A small contrastive audio-text model, trained from scratch: encoder activation silu.
Rows from block 6 of the audio encoder, named by matrix and row number. Each number is 500 + 50 x the weight over its row's rms, rounded and kept within 0 to 999. All counts start at 0. Numbers have three digits each. After the name is the row's rms in percent of the matrix's.
# conv: width-5 conv (encoder.blocks.6.conv.weight, 192x192x5), inputs 100-119, a 5 kernel for each
conv.116 087:495467525495479473524488557390496436531539512505486539669484483479449661511548561474456400474503535487537508463520445455422471480564476535550554552471559464385508531489411504599492484493387474499530445502493499455525362455594440524434516504505540489490470506482457519491527504524471479486473465534543
conv.117 120:505470533585455500496462516465489510440522539424494510480539524551598461496449519485458435447519483550532473459527544394500562438547408458508540509502473493512477489517475493471474503546457463476520489441584430564420388561589530471481469512484508456539461497392484522491518517465462460484536527525488
conv.118 102:539463595494489470527581410631482490542485549450690420528437458541512475472501536474536564531486517460510509442552477432466461515565511524483467525503448593586464506481524448527530532567556474523412532429464457495410554524558549451544451489569416519481552435495503519471493527580472475532388559488458
conv.119 100:430521510491471627563527420485530529519531512490476534481442496511569447502492476527443501504515529500493411607460488495546495415552545593429495472479510511501574398500540514480507511488546537480544587499442513480531614436566511464558445509491481484499446582529487638463512466488493471546505500437490
conv.120 110:548447544449514570479513483479593557530485466638522447548447532434585441485555539436453480469460502498490482437432527432476507501502516493497495488470503498497609448507467489570450581414613578405593443489558537555387381526553438475545496468530470547484520567525566492450478463569508470476504478488468
conv.121 075:491472462506500519558495524496482504407481572490520553443618472555447495579567488495483517521493526526480409582501480536411523503519502479544540494434481497533565514493434541593516525409546517511461568519479522460561553495434566467512485440521507499479460522475490426466469456524490516481478550498479
conv.122 119:511553497552525494479557437513525442500520556458441522530546423485400567557495441622428485550424531511452441580557485410510478601426502564474495512495473520506504536440609499494511409539469415427405554486588493531485541517544478506407582505477523485513536484540544377553465554476608454513465461602441
conv.123 113:484529482528486568594406426477540498444481519534442523444524463430560428512510583485483486474501412559455464520513548458488473376637453488493520491473530452529437481478512510492454517508514577371530485527542435483443452585460572473555488433452519438569447560478593387434465478448476527532414501439558
conv.124 093:488425431517457508515511519541468499532498483617528572572559438499439469492530524415531555500507544463502441466517414476433509525613437524530474487504489457467419512513474465521481503423475647475551493563415480500524477498535459486485571462484468485458440485439549442539484543619543444448411466520435
conv.125 108:513511554445534418561535548511536547509471476499536522424521454475497511465498547439497517492474487558460530499561486439532529480442556417526508555509495550463409500515461531496564651496462463565427470537411510495490517501467586438423396543537407577511490520377388625445454531471494547521478481501428
conv.126 098:461544509509468492534481484517448442521531483580478491549502465520548416474453459573499451513521379536522432531500625536537435523483525525486523499470456514471472614524433579463491459446541577463490409581537486597444581499413494529534503452480514455443548393492643418497530525457464466499473342564489
conv.127 072:497498479503536491476464430521479475479597414545510499485516488425528474492470493488497484465496499573559529554499500559448474508498406496456516508452510477560460513482531485448529501512480484495502446519534422485481427481534553409551496511520486465505504523487462463567423474551547410509425466557513
conv.128 111:511480446537462571510511423542481480506501529477501483508511530432623527458482498394525514459520484528475540474436441548594378497515465501502495451407537509484492513543440521418499436533543485462500420600408497469539488548559460530425517520442467546557506488446593319486477503463514579547503444533507
conv.129 116:525400547553506440546460544566481483540509511496561411534467361408569518461410528504454553491559499540503488553419471482554449493504514467502570445530469506497510493528469491445611622438472526392556477449455442532523503514496403520583485482509488505450560466557517473495529545523504471486514467544487
conv.130 082:529433539510521537476488367501455490543544531488507510502502551450461468570463486529402556583506545468484528448473514452533492397525430412518475556459513550436508500524488419586465446424502633463508314609544671557520515498500527443506538424549522579473488566468474465415486468491534517535588547480485
conv.131 138:496476505477525447496504526527483526557488501495482542479499573567466314411515611332620496479497512470485475371733473520467504459509550537516512467530477529503467520512524595504426566595457570376527479465450557461604406622433582501565390521502410546511491459563368610487480468536488499564480498508476
conv.132 112:436525497518553487550440478501490462468425529495440619474579501552482441444451526554470510518513503510485469473454480515510343660451584518453529461496479597491506473471464477491519455524543470485490460426500425411467555507564520541467494539504548525450499466502474515514525517417555443524427514596466
conv.133 103:450460526597464473454397478496504446527501546445524546505452502527560462535513574563429530496503439531498546505479418478463561472514451553534521441492496434457480483531509506476571523435502448489523445573448384454581488622479542501556434576502466507475471598440527518473497497504536525459531453555524
conv.134 104:463476532470443414512656418480519474470560571400505432544547642420381508582633383586458491512468505513570453595471435422563486451429561525448530586487523529482530498543464507562497559465477452512384493499517537480465475456538569455438448476546554440521476464476539502519511519503484436549540521461525
conv.135 112:479558460495503551563558488535509541481523523503529530510471372568398674558541503484441559508449523560453515483542509566517519545423489495574463514555485577466492459500470507526453461508579419458421416493536568494529579463409534509529524540521545466486472578603485450533494535435474486452428424530481
conv.136 141:480508503538490578376539428518559484542499457534422519403535499405582493491520532338644474497476513485493549446446501506452518535457512502501484490476458572458529514486494504423518476483527460573632475561475481457448493565538481583413546474532399509583488568403506464570453573470569511563468499559503
conv.137 098:512521526513496522504519437437455494475546433537593554511502444475518480541499474564483496496533483517481536533484438456501410646439550510515511504525589418509600490471557429443533503499492409485422618543541490569498511508484494532496435502475461509539531484435587427510511459528493496516578419449508
conv.138 077:474545550448470427358623466491528514486491493539484506469496443429557412529503563530519520468464509545508499527509418544482526540480528526506573479419567533374481506511414520477454524473370441613506572441535659483545570504504525481437451505575456536445525483481530442487562513512560516519545394579520
conv.139 077:567468474429506477517444594545525478492530487425478414500559490504454417408526557403500469512568530558488443571577535484542463519419526471514515505510568389500471525505547473500507582522579435565346542487512450492495492472479558506500505449463431457518517501530518505495496484407434424550526454462470
conv.140 094:505587422528554479457526508501472512459461563450477570389543495538545452459476545508456498506546464527545513508483536544519554465513470501525475493483502445538514508526529539486521494474433506550433476492420514557382455528444553539471452486473476475465607492488497424535529541505571444446474505490518
conv.141 096:484505469499560416511515548461489457478445476368535517393467587429426430512480451626443589501519519480446410565488594492413535455486470515481467575470489559361472517504521524471523467512399636565464572374472525458377494557570533482596390572484528438557500500446487484531495517522491509577478633484485
conv.142 100:448486494531507467572553418535452501514464533479526419457580501486539516444490480419501504462503530531493546472505507546410537389587463491550505490433479389636510445525495449481559610375548519566459520528468476468582524528439527528584511461482444511517504458517471553506528452605464531486505603391488
conv.143 103:470504522512495533447461460481480469533485536512566217779485474473539573428519446532501450494488501464535374647483559448531471542533478540470495457524518494602587456461467464526501460527459480540461539634475476506488536531542477507494545478547443475464530441518504509472510457514472516483526519488541
conv.144 079:562508378426559423431522575529588495428448504388471528468489561469473483464454597499554445552519540556549495454438463497410378489485504417412434490537502517539632460558449494517528535521436481607485471551542461504519591541531515447499590517461472459474539512548445483593430537422410504491589520484478
conv.145 062:470499531432514473447618554431439421466575477509524404480543554531468466541493495485407495484451530515517474484367563430497446512472434464499364497541577570489479441489523579411498553478574471452484471391485510559466406517541515513477474504466466416491498549550508520576471428352452454529530529528520
conv.146 082:526536531429496314589549559467457449491477515519512519456490446527512488548544478511506535539514475529510539544389486515534533503546519637461474547468522494550486524549558476514565622552500463394591593343451414455511373473525544557546524483495430507499513537487397638499578536528392463523490490464486
conv.147 082:575459521500480516441464556501433552509503435481527453515477576486454365447618420556520477482571489534461576476456402528530503538440497531518449484550526481581485544499532582465499497460493625475499464523460491469537433641470514459543425529565466445606486560634350457494477456570466481534448487465511
conv.148 089:550501509497492469484520550503456484504398453520475504489529409536610505451500531491517490490604452500488503625410518540463430551543433435445571459500446431592601529498532490485466606477564590451509551525537479588425491570466429566606399567553486444471454453521590472405580517547511528545492483559492
conv.149 075:476543488446494463514460516447454514475585536521462553446500642458527273434475564463440642495503544595534457455467473432487422571445490529510503471554528521458480484481482513483481555514469470443560527503490497493483453502538446524510533505517457514579454546404460495508431534569520501480480460466523
conv.150 137:488530488500506528536499456505470477479483496464536427562467476528457487547557478564383514472530471499495545493477497561543495469518501459515459574446466508595480484462550450529469501485456560466405504597409485421626469499405519432538473491484521456472530480595477499468497520497480536498511484493506
conv.151 069:471560465507467498488465512563583517532449494533555431434470502518549564492504475560418536473411480447553434528473612426435470477457461510488509541546541422455477490509421489412531504502490522583438463484502461469545559496507448524501574484454555483512543511551441523558568533547543497431568447523515
conv.152 141:498562495478516509454580455495471484532497485585345623537468482506456523463519458456556445518490545514533524450564445512518458553525448472520457514491469500283336632509472419498541455529472499512447527558457430482418600445489500467516526480506460543485475479525472476589493490475515497496404450510577
conv.153 097:470410506542525529488533367510545435458509489496458549409532545439558569510480397581627463487446536508516440561609446508476583497498466462462472540470500500391507478467548518430535600597508465523527580449472556555544512527574491525546490459506440561486493425506550499483518505595468415549512476505525
conv.154 127:537473521492489498529502466461518513423485507466598463481534524551462612467499529468528511537477527468472480574580496424498542546485506492562495508486439397463532516508453481478505464537442525487553441508558434500501388507523480535453572464478451456540478503433502409553501517493507458566527472517519
conv.155 071:449455390505477489533434583448521486577475525542551465528530577494475492597494534520516511515475573501499459472546484511434476493561446494496514509587403520447430468555532508459443532494503525475628553406505478473555393444493493421459519407537420596447560470420540525567486576557438485505540462503431
conv.156 112:502523538497463500495608553425494535527521517599435432529462425377587526486519457530463489467564457490530515485465572474549473394584454512481526488558484485624587450489461496568534550429548516494492512593434527498496518469465424534597486460459502480477515471530552506481533481453471491500524378434497
conv.157 108:460523535523462456423558452472520500524510448507544530477483448449581563525518420563525506494506482482550585503417469511525483495507479503483440537437458526535476502508507526458538549452504448490594466536379483494541450496506555540320515567485486527517483447435654430435478508496521505434540516458580
conv.158 084:537506496509496323568490482553501493493564585453502539521507487446361634619508370611456494541471557517554560588554419457442476518502504552422525533473527518592422532459474552499541459533521470479500608413480481450478526440497535564428512554518501436452509458481545459552614531484514450427526482457548
conv.159 091:508536511491482416543480556572474531422501548570596399527458544537534422464468533489551467490514579504486478467526538429499482457502534475536566417510447499511513492456487492586530481454490542458485429462474478436477555491465478587455480385455534482567507423490502421545529528514446473457582488625450
conv.160 125:526474484509452526463540484493470466520531575381568689420584476546564523401491385405575501573524480465483537437469449527527472566409530504510494473499491659365500501439557519502498578392493472609454558564534475432581511514458457498490526534564449536456500561450442446493525476508465542442565489504462
conv.161 100:470507521505470566488451524519465523563487496534527638457528550492523374459476485554568479550500468449544456412587514469534560476565452529518534489498472588511394491508506411493480585585488542520565343584539439513605523417544525575486411506481586609475503416494562503497464504457499502507618496523433
conv.162 115:516528477514521491501536371547503460471520451664356603575499519567419553570504499489537489489490523530531517498518344457506432516456516498536472529518547483515482475533467491514558410495546501594472462467531441580306556467534530521445442497480476476499490581499450533492486514476499530560423587428495
conv.163 095:497479506485481532518457423550507455504527489539345534455485508432448337540534453459468559482521532596507382550493571502536450521507459516451526449479465466510425611506447467534455430525518520444457406577398575609470442492592464487557475527462528515465575485421586517520508444476522431517420581522510
conv.164 141:502518506538534517543475424569452452453539518508465494507507614454493386499462572502469494526488515484481475512536566429477548467479505518488546482494514460519518473497447632516495470542558469500505551467461512450529540489530454523552523432509507460549511498554552360647590476413589443501498426464534
conv.165 095:501517523506494478360454489503548488507510485540464382595458472544451429436501533495522441501505473536467511627432552461526541550514514533501487483505517380371498494552520462535487438500459521516439541442575408595450545427576513552470415501484493563445473479467571373576477480495475506476480389483449
conv.166 071:468443496502516510526528438592579511496483473548389503484521638409455469552486577467564523455490561505461495448361401621501442411433655479553481447527518494507447442446510496450520475525465475566509448548461474563515435572496465504528462504528462513493538431525489510560494464478486518557498498519529
conv.167 094:541536545460399403497377612575486529510466543534471512437491533483490454536538561492483551459543496483454508462509492418503519540533495492458477536483521464519523458498548449493522481581491485453493476473563476403488573486491420450480583525470647397480501448526547451572540534521503506438518513486506
conv.168 098:540546553455492477499591530535495465525491596477562535403566480458613516592535500494512501534548475445504419606414471500496504523487487512465503501468524370594612452551432510486456488467480485472525479523463463503498535556466572407450517543454466434555454462459659403516507450411519490487502438505558
conv.169 091:435516466499534557457508516477532593522487392509471504475508535671567426402419581592510514515522524463516524430498425559421475489589539514541506442557481459534553499552562547497459564545491500449542522480385516400537551542426603450539558468496448545519557498480463502546476460590502506467569487566534
conv.170 125:528503519462523484519483490519546400524499523549516464561538540357454557427539458483491493487530507446525477504509483457536570425539475522438530492468531435557420538493521506432535475485500632378542383625433534517473523440516510498497546459470499512446493484489484546465518491514460466450507452545486
conv.171 075:562526458552479416529495551532546451512482448467424462486503565489482460439492594302508453451520614515537494467518470515514440474464536521449545467487481510551512476546503473519506475648558518481495476483456391489490476551468549535533445457474499472491532530446438592571482518553451428472528543515506
conv.172 136:477496535511515456508464520541480523480502484527465532432499467543557503453544450583413520490522485513484431498436599484473431604468535482536465522542514485464472487504495495562475422600615416492483598352579445441481521473498469595477540476477553459566488437554562480523500500462536493493516507467573
conv.173 115:499571531454480469430330739498501547463447528481541567524484520477483480534531387558543485461511528543532506419458552501555443555453483465497507412486486583498467485476486528596465535498561514546402435550578394459477567528516514529514532520504613380485557505578466498526476505520440513459562497508523
conv.174 090:487516481576472489464492486483523420620477512502535523563412413488572580432504508488495488461475534492464530448423473529496512558457507489486499525512484594439478512527461525512525513471532511534481472538497480435581511511491533467499541580425440551480516379454580438594490468521529426435592418527566
conv.175 115:521463546526508496517482412510520504569505503426563400527489495498601450516530521434499567465568432488522557546455520553480585443515449559455513471566465420517568499535417500491520540447494492514534472469484536458524434551478567423610496486517532481473497624461519523502478529515472550520477584447551
conv.176 089:509482523528504561382489501447542438546509491474458482552492503460472471491628472395565524511498524509497527454501503516494510528505537554568443480524462554607418606480543475507510494534472531503495390522551390448496497529536463469608488434547446471502455665415398517480489568543541503438448511466519
conv.177 102:482473471510540541566432487547464487492510473557566504576484539494500543393469495421571535507414550570464493453409508447475420489565462481498490481423479531523494597445465471462492474484546417520547467548483549555479441444613458546424490525519524455559452543506516519423493490482463536502509546493544
conv.178 080:453546566501493538447407448470502498467483574446447446519511465587381461467537550528443536559466497481483614651546459520481575467579489528545505381451405437544554420459530427420533481446529499536413524453567492448520438528511568461428456487575539517493440549519507428408576500507479438435450455481503